config.toml
encoder_arch = "densenet"
model = "image-text matching model"
dataset = "pictures of board games with random positions, seen at a slant"
train_examples = 97500
image_size = 64
crop_scale_min = 1
horizontal_flip = true
translate = 0.12
cutout = 0.4
encoder_norm = "groupnorm"
encoder_activation = "relu"
encoder_weight_standardization = false
encoder_depths = [8, 15, 8]
encoder_kernel_size = 3
encoder_stem = "deep"
encoder_growth_rate = 24
fusion = "prefix"
tokenizer = "word"
vocab_size = 67
fusion_encoder_width = 128
fusion_encoder_layers = 8
fusion_encoder_norm = "layernorm_no_bias"
fusion_encoder_norm_position = "pre"
fusion_encoder_activation = "gelu"
fusion_encoder_mlp_ratio = 6
fusion_encoder_head_dim = 16
fusion_encoder_fused_qkv = true
fusion_encoder_bias = "none"
fusion_encoder_qk_norm = true
fusion_encoder_parallel_block = false
fusion_encoder_inner_norm = false
fusion_encoder_positions = "sincos"
fusion_encoder_connector = "mlp"
init = "orthogonal"
residual_init = "scaled_by_depth"
optimizer = "soap"
beta2 = 0.95
lr = 0.0018
beta1 = 0.95
shampoo_beta = 0.95
eps = 1e-08
precondition_frequency = 10
max_precond_dim = 512
one_sided = true
adamw_lr_other_params = 0.0023
grad_clip = 1.0
ema_decay = 0.99
steps = 7600
batch_size = 64
epochs = 5.0
lr_schedule = "cosine"
final_lr_fraction = 0.1
warmup_steps = 760
weight_decay = 0.1
adamw_weight_decay_other_params = 0.05
Rows from block 2 of the image encoder of a small image-text matching model, named by matrix and row number. Rows with one number belong to one channel. Each number is 128 + 32 x the weight over its row's rms, rounded and kept within 0 to 255. All counts start at 0. Numbers have three digits each.
After each channel's rows are labels from the 100 images, of 14976, where the channel reaches its highest value: "peak on" is the class under the peak. Only what is clearly more common there than usual is listed. The data: pictures of board games with random positions, seen at a slant.
# conv1: bottleneck pointwise conv (encoder.blocks.2.conv1.weight, 96x96x1x1), inputs 0-95
# conv2: growth 3x3 conv (encoder.blocks.2.conv2.weight, 24x96x3x3, transposed), outputs 0-23, a 3x3 kernel for each

conv1.88:146135091103121058089144100140164099197082129126143165146136089095121145137104142206105132207104115192081142120123164088140141104139210129130072132136134164157083100113166072168117095117138115146180127132158157130164109119156156162110178129134133171132071151135134073166157086128121093147
conv2.88:144140108079156128155095145090097158111128107147106132113086129182148075105145117073055151215118098158140112175125063116167100125116220145141111139129136148135130150093124135119159133131124124102218094138126131116105163101121131125092117151106151107059175085162179125154144084157125117143115116143165154106070112163081139196153132164039113148136112126083106094091151137101157096113153173138117151113088112131131142159065201101127111115117123135154139096140120161131125117120144138072113218083083099149123136096229140107159128124143105123136077186144093136126123105134078132137158132079130127125139144131173112088163177098144120212114077090156167056
peak on: piece of the first side

conv1.31:121103112103125108119200080148119093120120126134187134100101126082097117172130086113118164135076131158162133090095098166163127105099112150102105096190124110112193188116138143168124126088128105110163185114151073128073100130133188121147196084113145115143116098203131150135142163180172163071
conv2.31:091146140115125149128104155115135190148144043132064185105098073156132190085165226143092109127103124129172138161132119077117120181130177109138123152136130115105169119098102153144148133163103087164105127164107137103179110138100067153065111140171227090155155124121069228076112133120146155123144101154093136122061169180129135172088122127128151132109123133129150130116164120138079137122128162105098110130111098151086138061121104118226094158116126145119132107139083112120155101142139092131097213137194123164096121113155142144134146103145120133126048118142169089206183134162123125135128073112087158142111111128150152116144121128110138154121099112090171158
peak on: board

conv1.34:138094119067116142099129158067126084092084106125073139097127152216103160134087082119125191119131121143144148131171121141121111118094133131136169070103127100169166088123181168168206105171123131136125087123129119113105152104102118105086125192158091133099064104155125117119073160170150092080
conv2.34:101082117149128114118155157136129125177247107074163169080176145135177119155093144205230092032142141147047154115115169112093117119106112132155140135125113131114138108151111122122168104156145163071146138165086134170125118127125134106108066135137143152126120109176134110103145088123123127153128117126123143149131132124093116127170041157198134113122124088132099149125165126079124122113106125148128130136172094131132124118162095119139136130161137127084158140173101127116114119158126106139165095064229198075068128127091144129134115140128149101124091114104162091100169114126155163149054114109161079184114104148160137133129138144200152095055171078150082159
peak on: piece of the first side

conv1.25:106155122118130135056169128084093069166102122102169155124150146061175082152131101144121132094111061154138127099107082128187088185137095148123121123196122147164068216114136119151134119071179088124123101170124111129138125101096087125145095101094110167119111111152151113146169120151094069131
conv2.25:163123113126142118122128149141145146130099082093102201104096066129124220124142152124100116125104087126138151124145146116082122119152191111112070120077212170091183146147086113156155155127068136089133101100170142162134106093183112121090105133151151092121164082200165073180142105156136154101068169161106140108127171151120195108125134079096084169098177136092138125145139117094143071131114165131116148130115085115119170125083145077157152111150137166130125136101112092128153146150141150129109139100137167097155160061207164183099105145153110122126115137102053158115132148178090125113090038134126188181138134134166120154126127086107154182134064101130187143
peak on: board

conv1.87:097089151117100093148176130102148116092143162104127116083110108138106112111176159108137141042111167171148164145198206094151117120101099151191191107143179155155140185173169106121102139102178114188120128125126084147127097131135074099112177117100095131106118117168151147069142134119105144079
conv2.87:155094092141137172155149129200133089097143094088118141098152084156135143122119174125209067177170111150128157145102137133141135108133109157089126114152152132112108159048162152152119094183118196124118117136129104122084096170083129129121166162108141192111082118088144143056182110120179119087105115160119113147133102147114069139237113088062116108109112102174113183088134149123126135093098164144130121140149077133111115136133097154117094132120145104136117152121113087141168107104171094096184109113138107170154135089115095095146101139140154130164135097164173125101109103147165085071176134107150114228067114223156114115123112130128067116090079145181153170
peak on: piece of the second side

conv1.49:145155144128167097117191178118138069086117091142137170114160203156079129172136164124077126120171178154207159121153168190131066155170118127115075098150144121118126125092134106119097175128116106102123162124142140135077135105116084141159161099134144211150067110109124112140108082164151137109
conv2.49:073119171167092102109125129078126215161096086072117086149172109063099036142109149172114097082088122111098122154113105136104102178114116157127103117135130168096128095151167133103088120145105094181118127129083134122142070124078094162100117139144198070089136145100081162119135099137082121071158123174116134070083122115092165186064154163157095093146158126180188120112141115126116187112160136119099116151086123166116132084115104121173094107160125117120136135164132162138100142104110182149086176120123140132087121159127150177105124114105116101134090128157163082153158107132089093185064153158074144150081198141117094145146126115108120143170175108050112168
peak on: piece of the second side

conv1.76:131073092120225191148095183066098112115122146160125134122099151116107157151140208127088116127089164138092151122079126132106093146124170120085134142162165176136142127131119102130077084063122128104133104135130135193130090114119122091150059152156108115124100171127046120157140102141148095164
conv2.76:114144157107132154149082118140108124071172163190106058127103105138210110104067099106076129194112110117138087102136129126088123172100162119131116144146128150105137108126154106126128150120108092095127136175133157144052145106146075181085139145124168120063183044172100139148176103178101107124109182130131166113112087114126122117122115174129151110161084151118164165149174124149138198141129112119170096140102145193071135171095117097135138092146097121184125094150162162138131149121135141154072162095146111133114164118089114106093180119106105145097120189084081141143118101152021090206094145123115100160119202147062136129141139116145156184098138104101168110
peak on: piece of the second side

conv1.22:117071155131093137097134130107123141171117076123126058140165097138095092086159174114124107120140096165151121092160193120136107118164103109080123109127159111075218146067137175156168110137145097169069154114166174139126127173157172105171082126128139117112176121194068129129166105165123141126
conv2.22:106147118112139139157091112112118089175179105171126094149156084105166071160083116155118145153179152069074139115130113104099181165127170118165169124160106138126094134159108103097124125148136119131094164136109154161172165145105075151081163135121178136166127113168088234022128160116089122106117092134155187108086068129120165085077116172148101100141076149122103122124162129150121143160132122117157131160112087121103152104135038063169112175122110118125108202119106153115093140088137168115103134170174092152106148136137109101120126149128117134106087129072102120190152126166167172100191149075088139185152150055097141160137087127147085117160172095146111136
peak on: piece of the first side

conv1.79:109161109086134101162148078149175092170151117086087128140104196179175123172173090206092141105103122169156117120131136095128124115163139155108160135133134125168144119165129047150129133049094100116057139131158141114096158147128166181107127106105124145181146074116114093117126201150160139120
conv2.79:134091120130153163147117110116149143099113116129119125080064100102118093129169162078138109128072149170136117164139121132166087118141155145128123121136070174143125123094143162138154111152154158102116073175070110092152135110139083192047083156185127042096201124103085187165115126156146114146122127089114106118148135116050114253097104178103152069120117133107095074110164129113119087140147163125131129133138114214072132125094111110148122139114109113145107125140116162112100135132131125119115144063130146123079095176158108163110139132197124118134022152143157064188195085176110143140095144118143129128130139134157132134145150130181154105068132114162103138
peak on: piece of the first side

conv1.62:111112145081127118158166098121119111084097127120094124106142106070140083119144018133080111126157159084149099190118075106108109148173126130135156120107099113060096100121096111093128134132096117152132176081185130143129118149094074107091125100112116076077100134181061089161141110098173119168
conv2.62:105130151137091154118139134140195242118052106126104063084138098096122107146094096111066142140143144099118113149164175108147127147145080102124147175148135159110063142126150089143151114104147095120212117181065141174108115138147075157116099167104148124074126115090127133187191151162094117092138135099114181145096120150132169142157168060139079173102134182115140095116140123115100155131148150129117138100091129232103093122088123133125168141144076122121155203117119129117122138126130130132137171166120154097156094163169137124120093147076118162172126161135078149167179098170115110112126129166072144115136145113144091169174112087083125219101100119086157148
peak on: piece of the second side

conv1.10:109153122114113136161065113093113190163118095122148131132198182240077110117089138101050146125100135099130192160130148128131113111200109163150143114115078122153137092134100101129128083141169098097109107147113119158122100082071128131202121097134161143104119138102130125169157141178150146114
conv2.10:081100153128142120101150152126111104181134116115120139137166101153129155151093082211143052130104213107087100121141142095119094134210113098134138149165146157136057153138126094127139127124141126104181128151175128155109148089200154091173141053234079195095068194089130052204138122088110104109139142132124173121132069100134112112127089135178115143111149108133126183145111128086152166118142124131130152109111157089168090163080108151100208098136168135130103154148129136118115124155108107149124096176166100127102127080137131113104110130118147125141180079114114159077127196091097131163087142201106111125104143129100113157132106118173144089122136166099099138
peak on: board

conv1.23:129178149190170121139107037132116177099080158188100102122129110139151088152135161138132103153156169123108138157151172103130111127096149116111141075096169174156126098108127179119171102164151135085126086114126157147144139100185146149111178174113155166135162170120151111118166217194158138165
conv2.23:118160125118074118114169090136137098148119160123193145131128132136177121137105099155139131141180206092088151105168129106079106132099103147104104111159188120148125143168074119095114120103138104129136126156115193165128143140175095187064148151085197107166211101169145119118156094169092111081123120148131182147138075058104119073121154170171112105163146066113151148127152133102153120099103140106139141131127138155090224149105104112138092141148129127123133097133137145135122133119091151136134171156153175095239145101034102087110101108153154111101132151035097123104178096136148128146107221138132087115163151103129120106117119136159134125110188129125149065
peak on: piece of the first side

conv1.92:146128169146145126109174098127080126095130124074069094152146143131129125165090181139108133136062108136143108077126118138199141116112130131068067175212136136151169161125127132096108113102150134184180094096140094138102098059136079153075126095130134149081112153161127137092159152162101106061
conv2.92:126152120126116115107110110101111186135117041146049168148103021139083152095175201113102098139113058133202173156146115082101107172118171125105086146140189143126148161128084119133133121135114086126119143152119142116166085112117086187092084167137228102161147084147106221045156100153091123110120146147132130110114176180102078145085176178103095114106122098133149133119142121120079129096113167125097129138130102144098132136059167085181105111116124133129129100110116121137129160128126124125134164092159125184106134079198137129128127111129119121087067137090141162139154077185116118102156098123124156149150145126155097147118113116091155158157087126133195135
peak on: board

conv1.81:184140143120087098108051089155134086090102176024170120143085164154105172133074114152087187137146095181140145172196164122110108099083169099168190122130157124152134114108128169110156155074099137156132121104162102109136090125134136096142124118149099118152103098161109137124147136117128077160
conv2.81:185075169102141077105120176172128109098204074129099134110149136182051091097126156162203077140056142203139110168126134117173122075062128154150138110139137103122125138094132117172119099166170141119141131135105113072119090165064118126130157151113164134157116121117125126045161102126114115133119101126159132145090120174104088166173102221111087068079134116137109104133111145113134106095110159110119125161143095119147116166109095122159093119116169117118129128129146114117129102142123116119160171049153159145115069125123132144140123110165112128116085087166167101121137122118160139114166071110156134138100153168186093110148166070178170107086100103170022188
peak on: piece of the first side

conv1.46:104140105102214115100059067120130149128147110175167135154092142134183157120144137220167107107161143096152100144168110070177107194121114103092131159073159135135157129161097083135130088158157126162134115092099139123220137151110138136116146133131086160093104174136123160122121093133178127130
conv2.46:095158153150105113127140092098137154177085119089162123106127117119139188098127076124069117139146163102118181092145168138127134128125100129136103134115154143144145133130106178122117109109112097103191084165116156158090160073152135140074099186094141095060162132171175069164154138156134119139085099138145145077125101113095146137097162149146044132174153085146131116111145077116169146137141119128143122106119114181069154176057187119109129107143093144116143152161120154122132138123102140092105108197100139076169154107138153100158118146113123118114099191100081193081185081182148161096082201108110138143181170049099158147114132105158051151142164069120204108
peak on: piece of the second side

conv1.83:122165091101137120104129118075116154096071120118173081126084046123116146186126087131100132106139147156174150073130114211070140142126115181138108130085106113136156059097118138191112144070162085101162155116192121094123097102120152100103123113148115116136130157163088079090120153153163169105
conv2.83:122115081135144136113137138122121122144123139104114116073096107154170156122120109091145107155128163118121089134154145073083089175120164089145155207135151114104105115122130135166154115142131116175076137226075189067134100142144111185085058161170194095155137112117070202084118139089117133090171167148121104157132125125110099166118097144132131150099131138167149131128159108082142180148124143126114126129138141185083121055128111134226126154121120155159142103099122110127082170132150142119108195156208181112108073163098107138138132150168132123106102149143110074226202105140102134141094145154127115038153105179125134094124096174121135158118142147115135079
peak on: board

conv1.80:087143100142123118090159135166143126086137164140182088118142119087129101095103111135158157118162131196110099098229169107104137090098227092198184142093067132162137113085119134126109161115136148145122125044164111173081129158149149136127120141122148113121151140129143180120167100159112153136
conv2.80:153117099074219115102136137178120077122142106144133134123098126168150097059156162112124118156119175132134144186174118053167157135078119160117143171153163089102088178101077118131145107158136083177147099163075144098116118155097117155101109157089186162112167090116096142046132140118108167104127099119183152154081097153070065132131136146089157075128061146114145142112106136120159080103105151119133141166139104161104174147082118119131119136096131107136121149124085114110141101116132150130135237088133072171119095104120120136142118116162130133117054084141154092130198095152146186100240087079161127115168113130142130097159119117152114129122096110149076147
peak on: piece of the first side

conv1.20:163187089115096121181095156122102101143124095119110160090113095125151198100127113092104109187086176110121142126078140124099144109111099190161099163092094118144118181118100133124090108114107076128119093145165124140102098149068128083221146114156158131157113154121065065164132098127123080077
conv2.20:121127112065146133135087117060096138076170159144077158101125168088156065203132151175131207194076084100096105119107097116115137151160077114204111141186100137105107089098175142126151109159100129105149100157146122127060109094149135139175113076109100151119171061185111105147167139089130108136105105126099112100164145154126120123131133083157155161080088148149147153103131106134118120140122147117155106139100138097098118182104142112138129128110192104113082129151187145159111112119159086135179128116139096126065184098157115110111143115108125131141154109101077173087105112109145108202130076098151136128070090206114142155146100103068204198139105163111073119
peak on: piece of the second side

conv1.2:102182132164145161145175173072114114164078132168143229089147107134123153097068114170122148124142204107106134149116150132107150074130166088041134175109134114122120073109102094143197128090110128133132107166174137154183161129154134158142137107156103130075125151161156163106131101122142117130
conv2.2:130139110112109111130110098072062204102088189170140101162114183100127113167072101135113107179114121151022139112134120175103125181118096145111142118147133174102128078192135138114107160141089131106113098088131101146142081105109153118138100075131119150066175129152102091135110119086068141137124148123086084133120095098146118164116165083147126158104138104129090116126107154091163069155157084130138134097116139131126113138105134114152099141186121136067150133142160123137092120135123108112135154130121146061125227125089153106101122143113172121169162158063112106109121132107109091230079168114130093162118138067169120141184150095147117208054190093114142079
peak on: piece of the first side

conv1.55:135112094166131087118209134097149133181074120106138113158113124112180150090104070133081099116107053099166111121119127077169173109163118071154089146115145179132150138150157144114095114096137116138148118153105107151104088053096177100130187096164103123105062142147160152187119084126114121162
conv2.55:146139142121129121122120127118151114097131151089130111076107110145163143135137100123073099133146097153158157148142136076124123140135185087146098169109118098128126162132160089081170146090149098099225118112138179166079169096200152114087168126103168143092095083141161091255190102100118118160144090116173171088114144077129099125108131185093157174156088072074150145156127127077154110106130161149137151127124108142132136113046183139107176100134161099127124123102131116119182123120131107127094179116105118133120129089233109128126128130161144138139116146135056215065144085149090114122167101115163170095159120160135132087100151141122133166124092128180147069
peak on: board

conv1.14:084111135107124129165104081119087098068098123139175090125142102085085146153170078153086048124087101150148087176161130125089093147110083143170105081089103108090166142079104123124122130048120137128124114124164099150073132128180081141119160146142112097197153139102161157130107097116153138068
conv2.14:168099153160129139104126121106122124199120117076153116128129085134116119117155107150158107089190128136102112120120107117099112162082148109136171116144137179085115147091188102142084112147107117196146145116097129122102074199089118160130140127111193081163178108146082180038247097083102137123093109148142106089137113144105131115142127120121127185096089098169156154067122073173130170110089147136144135148171093147104149086166082145196099097181121122101114191095131085130194115104136122149174174132187146109085088147107120136114117116136132133147099158142122075191133095146191098072122101136171117140081072191102110125105131135092105155141137124163117086
peak on: piece of the second side

conv1.33:113129088189122117111178136079110131116103116174102106154139144099130084099146151142111111056095091116065111086078099148132095125080131121123117128100174109110113074094102125129142128087153170127128194142120146210152172144114065140125176080133193142161133095122056114093146142059151118132
conv2.33:101113162127127154157108045107141153101137143092100084085078070137164168128122132157067152131141171124145116149142170112111082105123135115099102082138146140125205132105133128150130097054117147099099123097174088156165140150076118094155103066183149149095090133117090163161110129183113068093163186127132126092076139112145133115093159121116141173146130069167141146140147130143140193151100109137145128074147135036155117123158094129074145121132083099130118137140167177104108112106123147133080106148141100174128157117152112115100158151153131113125138129134163110146093111104101200183102113112104123164173229055072101108083064169161097129139082135057194133
peak on: piece of the second side

conv1.59:140095118146109141149133127095127164091088125160103132077154177081158087108173255091106135115205098151122131175119151159144111125118143177084134174116167139104100091116153163136089108147150212081126121127153123137167195137148139126126173137127108094156150124092152158093160135150163143101
conv2.59:103101160143106167171127080119113169123171102133136087162121110096179071131085132187051109177165190038076124111104137097109133120106103129175152117165139101088089110157124118141105098144129077135095147112114146091088087103137130148099119119087157141075140090184135119131120136217089118087116146119153152061077082156100141114079148153134122122148066097152185154150150097168144153121109107123120110081112159145105150075131123109111126109147074101134111154153115167144121118125092158118094178130134049139065141130129128111170180144122123144077147095105112152114156147090123179153117136118102101139146192031151115162094072111149075146152139103075210169
peak on: piece of the second side

conv1.24:167144105102114093105139134143116129108142149085046138161122105095114172096047082129068084085138176149100131119131126118114053191130077100135144137158134124138145170106158113116149135093112108075167171088116180128141135145096095181093172092149120142089131156156170120117052126137123101068
conv2.24:161112130148110142152157101112147164179080147118111100065131134162169193116113063122101107151201157077117186123084191135110165156150093070173154157119148130144173130117173120208105126130071163103131106079118099135133133127097091175127134087173125146097109155118140171152214157091133097140102083133207147105067134107096196125136114149106107165148101146181118161118090115167111211117164184105115108158134115134161178128115118111142121089178142149119102170091140114156160102155124089099143127107109119146088137174150135117142112130138131061141062111228115117164152098083165068097162143137075119104087148148184117129140120104125129157135104125172136156
peak on: piece of the first side

conv1.11:121093142187114139114131130145157133147121178120153146098187090141115115121181068118154130091097110138123129089255175109121114115143188138146139108107106105113111081163163157121144113181135053141127164122102081062125082164141124143140118099117098106111121146147111140144139147159183069118
conv2.11:106099113105121112141132140119153102185127095153145106160151109156144116043133162177180097133142119134151190098178101085146184159084085118138130154129117191109116176141095105122171093139140062126183163122084100124101158114148158148106112132125115170129145118166104160057088159127104173092127096150175168123086084188088130080092151184159049099149076116148114169096094117137168136111128128067146137169128094172086169171127148120117120142128159100156120169112097149116119118111147205115113139131097089173205103083141129125173107126127108146136079099129114119121190137137150138108203156069132173138162152106184160098141119118191100074151118070143081179
peak on: piece of the second side

conv1.1:187108195119100104131153119129163121125143173187117188075056146103149141115067160117099137232122126143090132116085111127158155136193100151102124159114104153132137119123139108110181148104142099108078107078095131117104108142120106135085106144092098137174083215123136121156150107123182122140
conv2.1:085151080117127150156113124050170171086127173140082076086080175090196071181113129090103242161107000092109135134092117102169092132128145132124116107143126160122133098131132124123128111153110109112158094134168119140071117120154119095117093164141116143113112123126089127174118130103142116154122121135090132104153086172122092142148160114105150115153067101143088112116136166105102111144144106126188111109119137175113072181084127111113164139100088103177158128146160135098129133110136118116094163132117052174104171070130151092130149142113103131137201120083087150109091100140103133176145121107129115089119114128129113113117132124088198221158074116139127030
peak on: board

conv1.53:175157140134162133097112109138060112117162138095143185105065109137116141180129102109101147207129079187076093099091102085186169130067100131100139188083145163188153085105109100110136144118112106141113141123159082123129143093101113102108114166065127064123137176127130084142137133167117146139
conv2.53:129134121118138121135115139085116190122195164137041146125127167159128050119091176077150210145098114094131101105126148113100093187094157138107135126166137139127145122099098149129128159131132109136098114157132191153116137100114089187048121150123184091187227048184093195074136108108104174120114147128104107093108139114139104142146139065199168113079108157116122128119136126084121128146093127140118138112140127125115185140089102110168070161098141104134129151139136129107108125115146139099145161116212162105095127124075133101115146112124140148108117164051113103177124120216103158167145076108124141113120083127129139124146099134077170202125123111080099081
peak on: board

conv1.68:142100134129098122168098138149137142157151108108060098081106193123072083090164070133122129103100135077170095099108103145075097081157137130115157073177107120160122148120141136090096107110149135163157213155096134120117163178084151123100163105163146119193124082144155152195169121132139178118
conv2.68:130144146095141139167093109140104151109196109201072093119137127176177068126115103073119140210130154122167067160148139110121113132162145108121157122168113118106109178116105107125127100122155108142220088098183115162160089117127138102219149073218089185113068188126123154209093170101126098136102142143165183101082112125137117106124143152111135100172111142145131134130111169124119144131113155124098117114129122100174113124127081193117187129124127126149125156106107160120116116087119128110118183137138094205125102084205128110136145132101117130122181071192155162060156163085138150141205116112117129131109140105092112140122175143124132101199097124142138096
peak on: board

conv1.93:092087055153090141104178089170141122137153119112104143135137112100118120136108168145084087110178087134142158105116129179128130113130074155114125139077128136173097096151144146145126116095120138152141106108083166079168093035149078097225180132114122118107125086138098060111160075140138172135
conv2.93:137111094056167109154127111161021137068155120137158082066102160161125122124124055117135090222139124155112093107167068131133139113109122131121146193178130081097123114130144126134188111093081168162078086149100139091099121128159127143106112114128100109112149095153113123130157147133118078097132172121163127126122150123110143097120071146136108139136149127151158179132162139122126191117153121136114159143063108159128136121150123130119079130127140121127128134146168115166099163132149074182207101085167200111108066111101110147124145134162092106087092148142178140129105109137102106226142061167131081084076215177120145131159081118105124147058164142140092126
peak on: piece of the second side

conv1.71:090130162174155190102149135139124149133105201191146142111140133118123117086147139140155126132169153084134145156121156199103063129105091139150105139111137063121164109173166095153129167170119148189174149127112148226138188087174164082140116102182112160113131129116115100124107110147151158083
conv2.71:031111167183096118110167121073121182188142126072116083122130092070116136125117122184066168069124137114100125095118131132096152166116094150137124158119102103068167133175119114117101116121117131141110144140095124092110111178082113174085096109131233042081135157116103120099097137181071135096161161105111137117133164150090131118061141162197105158139148086140178114132124099129175191151145115115114129108111135175122100111092146078171107131175100108130112150146120140110107157150105146116110164174084151035131107178123125142133129122152099108116087156169130115145186110102122141166080142088121135152154167075123139144117054139180104144141135076082153167
peak on: piece of the second side

conv1.6:062149136139089148138059114069220156125168113087159143147105070146125115120164136124094119137185105119069115116177077142160151102109103142174146165174121145094119204143151134142164130161159157165134066146127152118088127144146139102153125135084155066123131135074139124109105133104151079078
conv2.6:135101161103114141148180094099068111128103145120205145100099142056197186179121090168057061140191152103148141115131137130104113096148111157155104101106119091134105106087138113158121147111144092095216149113079138160125144111154114097145123093155083167094104133127116098160155134087101132128133107128136176116147082131088139127119083205140053166185158062163081187173100124142125127107106131141097131165104134121158126079112132166091141084127178129070156115186105135165127082144134071141164140175077099160150126083116108140137102151162140103156144099124114149112128140098133070175123200086153089124074136169121082142142129170132058147139135118106193136
peak on: piece of the second side